config.yaml
model: "multi-label audio tagger"
dataset: "drum patterns on synthesised drum kits"
train_examples: 26041
n_mels: 64
hop_length: 320
input: "log_mel"
spec_augment: true
win_length: 400
arch: "resnet_bottleneck"
norm: "layernorm"
activation: "silu"
depths: [3, 3, 3, 3]
kernel_size: 3
stem: "single"
avg_pool_shortcut: true
widths: [192, 288, 432, 640]
num_labels: 33
mixing: "mixup"
init: "torch_default"
residual_init: "zero_last"
optimizer: "soap"
beta2: 0.99
lr: 0.0044
beta1: 0.95
shampoo_beta: 0.99
eps: 1e-08
precondition_frequency: 25
max_precond_dim: 512
merge_dims: true
one_sided: true
adamw_lr_other_params: 0.00084
grad_clip: 1.0
steps: 14900
batch_size: 64
epochs: 36.6
lr_schedule: "wsd"
decay_fraction: 0.3
final_lr_fraction: 0.01
warmup_steps: 440
weight_decay: 0.1
adamw_weight_decay_other_params: 0.01
Rows from block 8 of a small multi-label audio tagger, named by matrix and row number. Rows with one number belong to one channel. Each number is 128 + 24 x the weight over its row's rms, rounded and kept within 0 to 255. All counts start at 0. Numbers have three digits each. After the name is the row's rms in percent of the matrix's.
After each channel's rows are labels from the 100 clips, of 14976, where the channel reaches its highest value: "responds to" is what is common among them. Only what is clearly more common there than usual is listed. The data: drum patterns on synthesised drum kits. In brackets: how many of the 100.
# convs1: 3x3 conv (model.blocks.8.convs.1.weight, 104x104x3x3, each kernel summed), inputs 0-103
# convs2: expand pointwise conv (model.blocks.8.convs.2.weight, 432x104x1x1, transposed), outputs 0-143

convs1.96 096:153132126115088136104116138113170103114071158149132119101104168158098146130089172105106118084135093123074140115148126111135119099123097102071108102149124125137140135106101136108123136102085114130146163095081180115111122124151125109141133140082101148120127100124103107141148117108113099102116149102151111122099128
convs2.96 095:105139153138126109150177125066070129148115132111119111131191148117169135119128132102122088129115141139099118110133129121136139125110150115043128131000146106109113105109123116109178114073129091136118128199154138115151119093129151104149110114131120109160131083148120134149091132117078133132130140109119111134134134132142131156118113149125120098125119104129041117120101140121109110137141117122143108129126133116091111131162134098099117
responds to: five-four (48); waltz (48)

convs1.65 095:126114114129097143163136158144124151160105118116170129142147136149130111090129140118158136150087142130104159130146097099124155153175130065153093117106091124124139114093176104137142169115171129144128138134164146134141083132142124135136106087165118138105150126081150094129077123139131132114161144121100075120143154
convs2.65 114:120156145143141145132141133082170133162134128125160150128132162134140116107162167139165129131060163125146151173120152135150158122138131146124155167086131144150139131155170151142134154101142086150154156140142122122105138121148144138150132153158149149147142105137185119149147134145129127124146159141154124127143153138136153150131147142150143136150116126133146168145170144144148161160132136137135139141127135163119052146182154166145123
responds to: reverberation (63); text has "room" (63); text has "reverberant" (63); march (51)

convs1.6 087:128126125197117126151142165153143115160111125140113102148105112093129144093144127159169117113141122093123114106127176145112106095140118114091096116103143162122163151094159086124107104121119124107134113086115106117099120132143122104108144111128102126137147080089113116145112128076086116137141149086146154077106099
convs2.6 103:131140132157149142144128142107157143107125108144136158127115145139067145168152123150138122155159147144137141149126152138122139142121153138112141164145133154143157156148152167156175152173161076145161153134140124144138127118156156154140132137159129125163129131155159110136162162171165169137127156155153096143146152147148142146142122146151120135138113156147108031140130159146148137155167132146117146122138162139124114166117137137138153
responds to: snare (96); rock beat (33); tempo: 130 to 140 bpm (32)

convs1.42 090:130135097135113121112169125132124104134096127104118072112113135127090161092149157108086109095115139099097152144204114114134120157147133115093148116071157142141173134162106124121142099115104139081154134105092117088112116120126134111076152110133146126133134107161103112119161097120101119135177122132124114127122127
convs2.42 104:159105108138118152140114154178103131091077142140118152131247120148140120137139119178171166159127107128139122147144115136096149097134116118165115112170128225146141126134131131125094123139115126138127131079109128143154147162139116153162148102138133142107138110108126144108124109088046113135123091161151148104134130151149103103156132110131131132126103132134096092141143114152116120117126143100129149110117144120100125137192137152178177
responds to: clap (79); text has "noise" (35); rumble (31)

convs1.59 088:123133100138160103136105119153119105100138129110138163123155143143105119142078118128092122160078109126128096157134095143109122168094120126076071179113109110146139140127145107103112106114072128156157148113124074153160085135140148100125127137134105123128127145105098080128130103127130118141089108100096089140116127
convs2.59 119:137169136120176122128102138113032160120122112146153115149108128148190147121135149139111143129099138152136157151143131165144146146145128162046125127125136156146140163141125160105114165087160128113135182170138109133140135164139140135119121164168145165133155106122152124141167139153102129128158181110131156155131152132126164136158145092141148160145135139143187165116152106101162155162131126176137126159137156150150181122121163162110131
responds to: clap (54); tempo: 80 to 90 bpm (45); shuffle (33); tempo: 70 to 80 bpm (31)

convs1.93 074:072104120126112138126138114146105097113122131146129105102136106139141109152112127162099113143118118098102154106130075088121121165144111156140131148116085145121161131116150122131071114143105105132119137135187122148138176131103182127182130119117144116116115095156107143132113096136067137152167120133167146108088113
convs2.93 081:132118125125123126153203123061157124116159129141128125159223131138050138150139130101116156134126111143103121093111143122148138133110147121157119107130084133114155134163124121112094144124139125126102107059140128143140103167143131134116101098108104128126121116140106133116112108152140134130125129128121119141101141133114129131129112138141113111114176128124079052114083122126120087104139120123128130122140125092139130147122115132113103
responds to: snare (100); text has "noise" (43)

convs1.47 100:123161157135153132159169144169156131162159133126149153126158143149147103145169139151127143143123152132118137122178131177169117134161144129169127154137147145132130140167145157155115183119159098116172151134129164136134147131167134118147124149121106133127169141123151135169072095138117147159094152117154151126108167
convs2.47 102:177118116135099138120157139166098134117114131122140117141164120132144115152112096148113150108135139132112103100139087158124122123133132101131104116157167174120133103088134104103128115130099108115120098069117134150128111117094069107158109129148103128100120123134058157142112102150147145184150102128086115133140117115109135119113140126072112100073146140128158138137087115132113151176113138111135162116132092099147122106172140111116149
responds to: rimshot (72); march (42)

convs1.74 089:122063147103127123118129139135131115183115137105119124078153143117119133130145104126147108118075115123128105152138102164133086180136140103165136126089133151130141125160122130133128138128093106127146116071152076128123132126111162135136120108112107141116187101161119110120130084204099121127132117131113097118100119
convs2.74 102:158103125130125164163104141142130115131148151158106160139148122172132151128145133149120176165142102139111169131141152124176122155133090115090165128131093130135137179161106140102123135023147138151125132097124127159137148101165152152120097116116104115126164181134140148102110146102148117126098147155124076127134181152139113142156131092140140171163159138138184137116140127147130107168131127084142151116139136107131152162054138150159138
responds to: shuffle (98)

convs1.78 116:114116116151130122122088117100159140121169172169171110170172112124134138151162150153093139183103156124138094120141089136112147131109110150121115135148138139121124172154105093079134130126125116179144152116145144106120114152133162158156141150092117075117105173122103081130132134116141133114117146110097163126129140
convs2.78 101:110116138077167100117147136083177162150122125144123145138133101150119150142116103098127186143118105126143150133122129130098116118129110165156129097133068064133083147171109100177091116128124102134109166067116120100121127096127119085083137150091169139107161183087134133109151149134133183128096132086144094120113119133135121117129119112137182141116101089125068184127157105127113142104128134128142102142128113127086124097133121132128105
responds to: half-time (56); one drop (44)

convs1.64 090:122103130160135109120121132176118169143133130123127113139102122122114118162140147140125141095165142147160132131147124155092150119072163125111120073101157170113148127130113140143111117156095105086116154081131127096126117164137126103111122120076139103114117094182097140125109127067153148130169138112111174123157121
convs2.64 090:099142136120138102090100100133107113141148159115161097121112106133164097144121157106117119095121153092148149108091119126081119121161136144111141149022180137113103114147163140054123118094148153119129143126154076081123122130113134123098145156107158147143117069139134132140144144136129084095106142105132114140138114118099130130096121075156144141157151141115075107129164123093126148149100128155139108128122130147105163111105114131100110
responds to: breakbeat (95); clap (62)

convs1.50 115:156140143130131129156145165137176136153154158094152167138119142127159116120157159141171111121126114144138144154134152146140160148145091086100137136156146133172102134134144140134130146124128135140157140151118133177166142164144120124112157160152134187160155135131114113142051124191131148133114156150120135159153118
convs2.50 106:112133106154127103108195085088167113121107115096131138114109135113135080127149189113140167107105156092128095110056102136142145094118123101126122173128130107146127086135136140067123127123126065101161108150124078126089127103146121122099113102136107120132112103134120143133141114142106097127146105126124143120098105081117139125133121155138086112112139123129097125143108151119117124133091147142119112109108127140158060118115102128088108
responds to: breakbeat (25)

convs1.103 123:124159143137157137143141128176138125168132126147126131167132115120136111138188101148130123147128168111160120136105153171162145125122129136138137135091142176140100187080141147152075143166146127108144149154151151118132174157113144084135161151163151131108149155119143148140102123149130138142126170113166162117115157
convs2.103 100:141115139102103124113149131164139128089141141094153111109113109097095110067119111153148095122129133106118156117109096137094129088132140132143136111139102122123120109117136120124104119083128159130103143100129163093111157102114123080125160150131134129120142139101118141150140135126147089113174116116120118094112117122130113119113151081105122145098072100173127110138126113158163138168081153138133099147072132158139130085131104157099147
responds to: rimshot (66); ride cymbal (65); muffled (low-pass) (44); pattern: four on the floor (36)

convs1.25 134:140133121158128099110118122104105102086115131147144113128181151129116137078133153073076121136158144149103117140106153142169152130127178152124132100109125114110139145158122114125152149173145143108093117102177113057102112110105117162125154122139153140119150164148120163131115113126164135164163116108131144130142157
convs2.25 099:126105124116115112111089120116129129180129097109110124117072122101170115115088110133098182103083127121137107111104109118115106120108123117100088099115125079095105095103116100175054122150111187118106103118098135128113108172105090093124133097121119101098112115113098138133113100106101119134132104112110127105127101122090123117101114091117098106083152109118136180113105109131132111152121112116110098122106105098148168105114106116117124
responds to: high tom (51); waltz (30)

convs1.43 091:115131098141119126127119133108125140133148127128130131123128103095124114143104137129155086125110115159151119111089147151101134131127057119106096152128113120111066141117105124093105102140146135180117069138106122163136133130138114123162114099149111121130072115114132076154130109114123118079037126114132113138120102
convs2.43 082:090136121124128114106126107057118109128136125104153083124115126105198108123119130094100149091093139122120135098105120120146124138102134127104130134108159089098109117099150127080190141104131127126108127128130165105101117190104136111119131160125110123141102125143129090134139116143174149103137157130106127135132110125108145133083137141125119116131135140091081098115129121101142128027121109141109137117121107118118122121130107107097102
responds to: high tom (98)

convs1.48 098:088092130105109113130129146130119132116119118106139128118159137111123092122149122161094136181101144095087145074140117090104121143099140139146090117101132097124130108111114131087114106131128113113137144109150125152094152103122135078154120114071123149137086066121102126120180106088112091114147171131113156120143116
convs2.48 091:127103125129118139139134121156120129080087127138111124115150120124140128132110138140117105121101121137122146129128119116206114128100131133209114122148106117091144142131124118184184133151118132143121124131090134140126136192114123131139139111113102108120123104130123119129135135111143113124103131143123078112128133147119118123140127093130111130134149119115176083101121116146117114144134095117103119110122127108255132140193129132141133
responds to: dembow (100); tempo: 140 to 150 bpm (31); tempo: 120 to 130 bpm (26)

convs1.41 076:109162124146137108121131127120132085121146158120130076119119153103125104170100094132140147125124098101111049101138142125140126152124071115118162117167155139114107108138122120091121134151145110157126135124120090129070130113155098160099111136106157160112119141169113098101086077152108140092132146134118117137108133
convs2.41 095:133164155143139123135144117113115132118157115129148111145132155137100162129134158114104148124105148152136142133135155141130135147135147137134126140121121122137142145125151154107115163102133140119130165130147154122154124152124144129130124153134134130141142127154130122138140144150195138130170159117139138164131135121140144163119157124142149127144146142128074093131125140120151139153149131159158123157142174146157119129110147123108136
responds to: snare (100)

convs1.102 065:108145129141080101144149117115139105123116110150123115129124122118153143117186112130129105145137091075062136104085127127130136145126105138087102107152124098079122111093126099109109125119108121135140193119176137116124129115141148149110117129122053107129129112103132143140122105078115114122154114138161109084099144
convs2.102 102:139131155090139129135112160096167146135060144141141144119131120143173141120100097143126167129127122135149154141143131140104122142128137161073144106046131103119120150138121117189164121100150176159116152146129112142119157151131141105118153165131148128140159043115140125147150161115114159129156152118115150114147141162125139118127158174120144176129101129155138079144155118148139146129127137130125126142121129131165149124098110135128138
responds to: crash cymbal (72); open hi-hat (62)

convs1.51 098:141172125121120104118105136123116134121158107146137134126111133142139154097153091123119117155105184139115147158115136170109140081134104138140123082116115142089129117144116102132089151141089117199149133120155093108146092140128157120155153118115107128160137116097114141111083070125177096143126168107111171118126147
convs2.51 108:120150144116104114154154119209155147136105143107113141142189145159101160114154115098126142145103120151118117134134147136165134117121151135192127108181255113141109137126129117121119131080121129143102130086149115136154125147121125083110131149084126144153139128124097151158108144123114126158152129114120223150119132119129139159122131132121151117122084097144134095133112159125122157117157149122150139154145117112114122123140106098107131
responds to: five-four (59)

convs1.2 100:194130148153134101107159140119151126120138130123164148152115135176114140091148118139091138132116115119189126132131150163139127176118092116144111126157122154154105177119110132149153129162178123184125157145105146115173155148166140132101142131118140125148129128114167108174141155119097147134151154108131111088114134
convs2.2 089:093127120115117102110104129163139146072129139119114086111106102098097144126125141113110080120106105140126146122174122101123103110145122150109126104125166129115075122100121131213125118161098116105109136170107117092143127110112133108121155143080147106121126139130097124106127143094131106111107123124109112139130102140133122122117125146135155117167138127058137180108133116063125143120118117127123120128098109137086115090108108078102115
responds to: clap (96); ride cymbal (57); tempo: 160 to 170 bpm (32)

convs1.71 124:145136116150127151151119140118149162215103129078131136097149117123159123115142114113118160103172117128125173138119158161152118145126129126126162120140094139112138090096167138144164163107132132107134097120137151107111119117135155103159149129158117155131158103083130151137100147143142138122126097158160058153152115
convs2.71 088:160121119122167159143146154097133133115136102168136132162030138122098150143109141139125137112163111139140133140169136150122124138127143154134121096144107123129129156133116118110091152176127189131146131120114088162136125090112119149149139143141129145106147154118134145122141116127117155140148119123128136140121139146136147109147172098142123141117195128136105175140118119135121135099147096170109132138140134131088147134052152144158127
responds to: half-time (54); rimshot (54)

convs1.31 089:095088138163143127109112121148099093138119145116147154094131107087116142124115103164126101119136117120168101069113086126110131140108131105168126121112085132145105154160143099085150103142181136111108137099119114169127116140150108124098092107129140131130096137103123109146160100105067119133176148114100098150118122
convs2.31 100:115137114111094104117144094142127106116138128087137095110117108122114115095134118119099108112116120128099119098097130112178115118113125107128104128155139118122134120099125143177134137089126175106110111135119124112128127112133118106122093113138091116118102110120107111102104107119088106113117134108123127116113129110087114138106099165092088107105101122121152089102095107119143112099117102123113115109095134111112141120127120126082128
responds to: waltz (58); dembow (26)

convs1.35 088:182147153138102133146157152149103095166140121151134161144156123170142127129167112176148115184129153131117131178135138135142141156150135109145087132152122109123125122100094129117115161109092142137168108160144133091150108155113154117148160172140124140120153151087146130148112176103131121149114126097151083126123164
convs2.35 098:186146117161154143130124139083118131155108143143169118151202147153149117160111088175152143128185128141162104125170114171131135120164143132151110116161077119142144120099163143145150147104128079115146148109128132142154120113104107172161164143153151162096088167138118151113160101119085131143152105124156141155145123117126142112119167167127133128113085136122129128163128116130147141091131114166131140114138166147119084124193169147166185
responds to: shuffle (31)

convs1.40 067:118100093120129130122136098137079122136076152137119096130153120143118092134106110092105115123146168125128131136113096131127122114108130178183124127118132134101132170156172143072142162130149078122083134139153082163161129113120150125133092116140150108122134088122123154145132124138101160166110158188136123121115149
convs2.40 104:111134136112096117134084124127106131175074125091115122110131129128153130089152135111131143142099117128087134133121119108101120117126104091120138119074106110137157135153093137133123123119109123117113115146108110133120145145164130121122061099136090123113148061117141111100089113128075131118110151135129099101105139134121118131143106176088100126136122107122115111077121108140095122170104137086120120153110119137136151140133130112115112
responds to: high tom (100); one drop (30)

convs1.11 085:146124130154134108154135128193176077119171121166162147163123128151108109111135133140127108170158120142157121153128176111141146135126165128129093085128150145150149161130098152150111109140120131081137105123092171142141166157123141103141142133144140130122136130144136140169151142101082158108109139102147145099108174
convs2.11 081:131141131152079150161152100113145125125134119131134131150130152135088137093111120111114127125134132164120093129144147121094147143114148105094093121220111179129121137132108081118090159123084109136079096118096131177148126105121124121129133095143087116120114155139114110141096095138147111142146111131128066136126124125122155138112117096093110105092125114084162181091098146151098116142176113091116138170158130085132143147132107089125156
responds to: clap (57); march (33)

convs1.10 101:151104104143122173080148166075129084140084135149109101120084124132153156136104136123185129097163134108104115106162152114151118097152084146111122131140130129103118093115129129121103119103115118104087141098069136135133110135099120155121148182123152152143105107149146131131130165110101110158091110126136120121109143
convs2.10 078:122124138127111122120127122156101102139180127116126131129074155117203111107094135149120102091137135115114109133144127102139136131130112099067122118121124043131108105118132119090124132130083168108129110163118154122093116159107114140129131119098125103116122149137135111119101115104163081113141105095126125135135089100132133110092151115105128115136070107093232159109131139119087091127119090120121132162128112136168138126093155124127105
responds to: reverberation (70); text has "reverberant" (70); bossa nova (42)

convs1.66 094:097157131077143145140105117117180132103141129123134134114145142166139163116077116140116102142111140112146105118148145106113093103150099106106116148184083125126130111110118117154141108100123106162165125139083116114126132082158190128106123084120108103143143100079130115134153097134123119123073096130114142148109150
convs2.66 091:139146126141157149128113140128026113110150108152160123150171146116137142150103084124125140102182134132162102114147136156122128148137156134169119124086127154137138128105151148113166150145150082112160129168147081135143100175108120161151142155143140144118105130147137120119139114143179151139151114125131163153145112127120136131104164129149126125119104157129069092162118125122131125124139105173135134109142136139155068133120146135126136
responds to: breakbeat (54); rock beat (30)

convs1.90 111:144111141138108130161154141144172138116144142169133154107160166152138118154106195103138176109177121167103142148149144131167141138177153133142170157154126140159114131113155149153162136120139157117150147141147171133136114147138152114116126120116125166136161158123149149149127106178151142138157142172158146103146120
convs2.90 090:131145140125121143136119147131091124163136175131162122158116117151172120147160159126153106142168141102086156114123129138117126129173157161096170167160117143123157136182139132135135131122141104157144138131164132131138160110140176129113088153119129132162154120167131127123121159121083098119134149138131134153136161151144129127159124154155128134165198158154147151123163153140097150139123151135117126142128149137120137160119138141122134
responds to: ride cymbal (54); one drop (34)

convs1.45 103:113112098131167118085148153123107133143065148140123052128112115125143127155112145131142146132155136140111146145144101075116131130104112132114173130100140147137159100122104134083141130107096129084142122087098133111133142124105127116047111146124165139153149079165111112135138146112134137154134110163132129121160128
convs2.45 126:100148114110172101121125131087143137198058098148125103104087113100162138139108186090118182101148125134125131131145154111127124136136121143113131131094121121128134134116116119117203131102125154097118134131127092122116118154133126137115106147107140138126125038122167095123151122135128197140080138100121108119112116105118137136118130215115147131159180126100106108100125115117077131175121121151124136152161106138155150132109149131119066
responds to: crash cymbal (100)

convs1.67 101:086171106113120103122135105142145136143135133170122114098142123126131144128174108113141105131089178117090115102095130126159082134152110126134070141137156144155112147120123142114123109142147143133158143161142128148110151088142164138148167066130104115101139122119211117115138142123122077126116163125115124155125142
convs2.67 096:119142097138140125119151141093145134116147084136097121131045122130099137146156141116109110125204148133106119152134144132107131150108114123128129146137115189138150151128093159089129133136144182114133131112126138154105112026161137152135071125150081134145151115144131103114137121138120163139111165150096106136111141125117157139158104119124098114137144145118084165098115118093123151113131132125098148125159107112067125162101146121119092
responds to: waltz (35); white noise (32)

convs1.80 079:120152106110109146127150150133148086113083176149141108142116121132147143159119161103147123079181126097076129126108092118144114117162115128138124119128142139134130089126101131102116135079133152103077126107108176158114114109118104119093105111137172127104135132133106161135123148175094108152170114119092118162117101
convs2.80 087:121100110110130128106128153095075138119097122138122114116168108120075102125089143133136165098119130101136139128138097124146121127143116121161144113134080154112105108134114099054106085226114143120127122092118126123112141178122126139119153123115131136112161109120124160124119126084173096114101110133110103114141112136121123089143142055127133153156177126109119113117160106119115121087086135146117125145121099146118132099155120135145095
responds to: reverberation (68); text has "reverberant" (68); rock beat (50)

convs1.68 077:117133100113150127124158128114118122123122173118138113136086102172118074130093148050172152122133177090114127147139111127156131116139118119107071137126146156100131143102145097102098133128113139119143192121127144065146124126114137138126106145160124134091145159141117157152140132140133151143095149158136098125106111
convs2.68 090:131120141140132142142132133093151149133143114140142179147064165116133131127141143141154106140168141133143122178122133146083164115130119117130148129145088142163091125170132118090130128097124188145140141089137128147086145124161143110127155129136139131151156140120148148153107126132148104142169100144117063133144124129161145129153138075130141145108135102158132149157141172149123152132126153121134141148129138146108083122087120122124140
responds to: reverberation (63); text has "room" (63); text has "reverberant" (63)

convs1.26 085:090143098141137128156121133153117118151142158160149131119123177148149157136142183157153110122140169136117161137155103128135146156152139138147097139177119127137133087130140101100126154135118158166135187139130142148133108135124136149131111118154121145145092083066140089117109135140174126151107167169127165146124163
convs2.26 097:102097111103096099118142117139120121093110127094101120094098091147115105094134103127136107158146112115111135121098099104086118089097119144086103102172179159102125114148123119082113109128114146138088124085095126115120145120107123087120125099111110120127111138101111092122136116105120134115109112133114104079108117131113090116109091124132122122106147102146152145106124099125118132104107139095107109082088108099178180127073076123109144
responds to: crash cymbal (66); ride cymbal (40)

convs1.16 085:112104127167125171140156158135113129164136152147151091139128116089148134154143109143162150146124112118124148101109144147131130131199103175146133135124125119144115122057118149105109191129118114133165152109146129123151159133130135144100160163171112111152128156128135126140133111145139135160090144133160146121124199
convs2.16 098:120106153135139128143178107109136145068130131126135150132188133135134125091152124127160092155114143117119131139108123127143155103104136167145120137151095170134168147167144141129139142162149137164115160167104165120126123121136173132140146110169136142155122166114161132136161136149139082115156140124163131110117149146134131128135116173166130123126064103131187118138132128139153135092135123145123118112101150124104120160208145171127152
responds to: rimshot (87); march (58)

convs1.46 099:141121127086139136129157119147107125131195147117130142152144133139160146121139064126096115157076091129144109169106156152137114116127118093122115158106137128105121148117139100155106127132125134147105091176122104169173142142119119096136155179187136132136150146129127153109146112165096177130113101143147101127119142
convs2.46 088:114110123145133115100159109090173095053185155110140105129140105113113084150121097134115154123103125103121114080100099114107111125114144141121111141093133164104112098126141132145092126120126127102126107110131153105141105146095108117114153108139130103112070120153122087133139128131076134099115119132138105145122115115116108118101104077155118101110098148109113118146107127090136090170134110131119100070118140114100132108105103121117154
responds to: snare (81)

convs1.97 093:149127161125126114144117146161154115109158150164151138119125142120146160143126151104137163129144147117133119170092160148130172080152117108149131096126122139136089124106104141151140153116186152148196136184105182111149120161113106108113139152119147149134154145119197114138123152114129127087103116108136142125111119
convs2.97 088:130130137118129121153096149138127108112137142124113151137147099177110143141157160114118133158183116114100159114087141118119105140139113120113155112121111133143151147175102151196144129174158076138109115168139099136163158082162141128098096128135119131124153126118134100106140137134109155100112172137143083133096153132123111137138087199171137144144120139143099155120117148145130115180125176085147123133120168110078130155153097128126121
responds to: ride cymbal (38); one drop (34)

convs1.3 113:085097138107105094146122153144088125129116141111142102102150110101079127113160101141137140133119068123120155129112085099100112112116137174176157109125109124153130125095132137109129123101158090092140111089154101165146155130102077109129122149134121159132132124147092136104193136138110119118157128142138175137120147
convs2.3 091:134116099117128113104069122194127100112074098140111119120104110121125122132082075126110118102117098116131105122132100128120105126106123125072097116153133163118110116088123116137044110115104138103135121145105117116139102100074098126123160130108130119097095137110111112111144125107083095114121100105125113139124095109126108111104134126126143130102080120110206138137123116114119101185127089128123104113120143119146161092119122121145144
responds to: clap (100); march (90)

convs1.95 082:139109136163141099149116152137118125109125123149137101102155154128090115075097147092100133167161113154106154158106130155105141093155173139167136106135092128136125086121157160151104154108134107143125123158144141121157127164158106093141136121143146116133169184123102167165142118173123138114127094151142143105088119
convs2.95 121:098131114107104097118176152169140138153132103114087117106152118087123132138127100099127092124191116131097102136145128103135117096098142109129112104177134101119100106100092088164151100110106156113112111150123121128118127083127126083121104115108099099138150103129103109126076133112113171141124104113090118119124101135149130120101115165091100097119125121108142144103100131110073114119134140118103132156122083120113121114119100074095098
responds to: waltz (46)

convs1.20 096:161161097127120095085113102133120134139157141129118069135161095159113132132117153068132145132147160159106092152111142127117138108078144127131167081122156133121158094163059086131121132113131140094106145122121098120120132105111137144098108128130120131104144114143124131123127165091117142107164138113134105068138119
convs2.20 101:171095113122120144165144167096066126121116158139128142132145140107151115153134138134147125150141119146096145135154118128092147125111150115095133111166105139103145133143126100187168121186128172146122108209115093178131163134152139134164142103118109119150141156153119171154088128105107146145110116142116213110150156168127128096152130121117092138120188132166120151138096156180122112095141117139099151139129118112130128144144121123132132
responds to: tempo: 70 to 80 bpm (53)

convs1.29 107:163130145147158122140148157169163115109171134135135140154133099161141102154153139146165130170110130143167105167151137136157182128173112119121138105126165147151120140109085146152097169147139142147117187157099142137152140157125118129103144147130157155119138146142143149143097116113153155145111144091161144089130167
convs2.29 105:133141123111100160104130137097131113074119160136151091129084110126138099141153206172136096072081148106150143109134141115177133178164127121133180154160140131141110109123143160129101113144135135151142127113186126126110150081151129141105137156141127139133151146157124202108099121119119053109104136158114111146158112121141140114169173120125115131174132185111141152106161102110155128159094146132157159127135128154073108121169135157131112
responds to: rimshot (70); bossa nova (43); tempo: 150 to 160 bpm (27)

convs1.88 081:096148149128142143149139133171100135099102119131136186119149104191112128170088110116093146158146127105124131121148064142115122151111151127142168157146117143134107165120148159132151147106162142116135129149107146152162158114165093111130133126092136123196120158100103142144119099103149103142136138125113165141128150
convs2.88 107:121161111139152132110122148159139126108180111168166124152103142103141135162132143103129117111134145141151119159154148147083135143138154143138144138145112163148115147148128135114169146109126141122160138159131154158115142118132160156130156170151124152146148132148158119120126125138130178127129124138122152168136110152149179129125157102138132143165186171093138115144148163110117152115141122170102161162147111164111181133094130109121116
responds to: snare (100); text has "noise" (38); rock beat (26)

convs1.57 075:122126112134094136166123107133093131167115141096159148098152111155120135104108073116123149150117108133145147134101132134137119122091114159124122142138077092113077084091164141108144128117134115119075054128130175157128102111140139147147143146160117109090120139123141099122166134172150112117103136134125137156125168
convs2.57 116:135182135153140124142106126183117150165117137125158117146186144134075147163143144123123146145148147150115140131155134148137152126158154112131156152120127071139133130131137159172171138115133154134141137151151150139155148170134149137131123171131132143166134120168115125142136149176146156145159156123129151182151135139147160158140141172134146137156132158121122068126126173113118145076135136165141158152151159151128121142119140096095139
responds to: snare (100)

convs1.83 113:064118121129135107125146125146084129093113127130138124149092126119103119139091123169140130096115153107092125095169074106128105138125158144071131122117141116094164104132144150103114126132094106087108144092121147164119163118129139118120143106068151148161132106153122128103142105136163116108081124148114146167096136
convs2.83 111:119126108133105111110128122114138114125135100103101115114177116122089107132113091130102117118125113120117085114117096125153101117103117103149091120141162126107097093086100119139134107147106155105129095125118151121119096145099070102121118114137113103103098122126094129124105104124077123120137110116105180130116104100113121122111109154105098098072080131116132075133100118091138103134123115104114096095126111110135102091172100086112133
responds to: waltz (45); dembow (31)

convs1.52 109:125119121119058130110119160094107098105100143143131108093099146100097091126094125068119156081159108124066091127120121148112110092140120143128138094087159112085124097129109130110104128128114126111113098097111139133146125092083099122115097127083145132155136124165114122148131117131110120121135102117129129123123079
convs2.52 104:098137116112125102113056102174123132132068127118112106108115108117123139102106091095099148120185107133128125130119132115116101121123104117211111118051162125116100120111108122167122122129106094111116127168099150109123122168119110107108101137109127123118113072107119089107129118111136142119118127107114169122120109115109126139113110108103135133126142111095084098103125115107102133156121100109119114128125106119126107112113116099112109
responds to: snare (77); breakbeat (71)

convs1.91 095:139116145114151152162122123116171162157132135117057128143156105144150146135161142097144148108151122124116137126151151137130130138137107152119147087196112156162127158151134118135130153107128121122141128118136115074106121131170145135134157146165143105154161176117150119118170162097139156145096088123116157125128192
convs2.91 087:119160123133110121110146112163113129090093115116133105121158143134142134106114143144099184099115135140146132124135128115109115141140106111108127128127167147140127129089124139180087146102112152084136127081129177138133134115133105141128106128138112128097119122130132125123131103108128112140115132134121124128129101102110126151116141119099120136128178136121126104097131096123132120124111111137137123141135129151124046107133134140125109
responds to: rimshot (51); muffled (low-pass) (36); march (28)

convs1.101 076:102128133142100135162127116135116122148127174189105130154158105122124134114162097145127109142115118093114077117083113136104153145102094123142115143170091131075152142130148117096142115114175163161110074135145105140172160154106126135146159134120122095123103150122143128123075130126098116121096120097123083130138125
convs2.101 090:126144103131113122133130130099154147131122129112098137114175123144132132094166158128117103155147123154097140164133124110178137128119116118226130146116092163134149150122100146113127140183111119142124120111091094156125163175164121116128095110142098119140151176120142110125121126127122134133104142153123144112117137139129144152148097079097100136129175116122150082088120135143120138129133132097110147139130115111167170147208128126130121
responds to: dembow (68); tempo: 140 to 150 bpm (27)

convs1.73 093:169078116128098122127123117105124134128164189129123134114077123174133145118124134125133110123168096133109165124084154151108148130136166106118148121078126126122135101099133129105121134136141118145075122127112104134158145162126102100147119124139108090123159094125129142135100159128095136139173123128178064077124128
convs2.73 097:133135137139138150148161161150240141183147137148130174137137142133128158153125139126144101149143146145161135159132153146143126145123166148180123148160158124130143140132150141084117142095144176159163122096132114142129128033134123137171155149117141137127134102138149152144150143157147168165132128161151082123147136157126133155132132176149140130116151140149133127162144149175129160150163121132132121139153090131073143155102131136163134
responds to: five-four (68)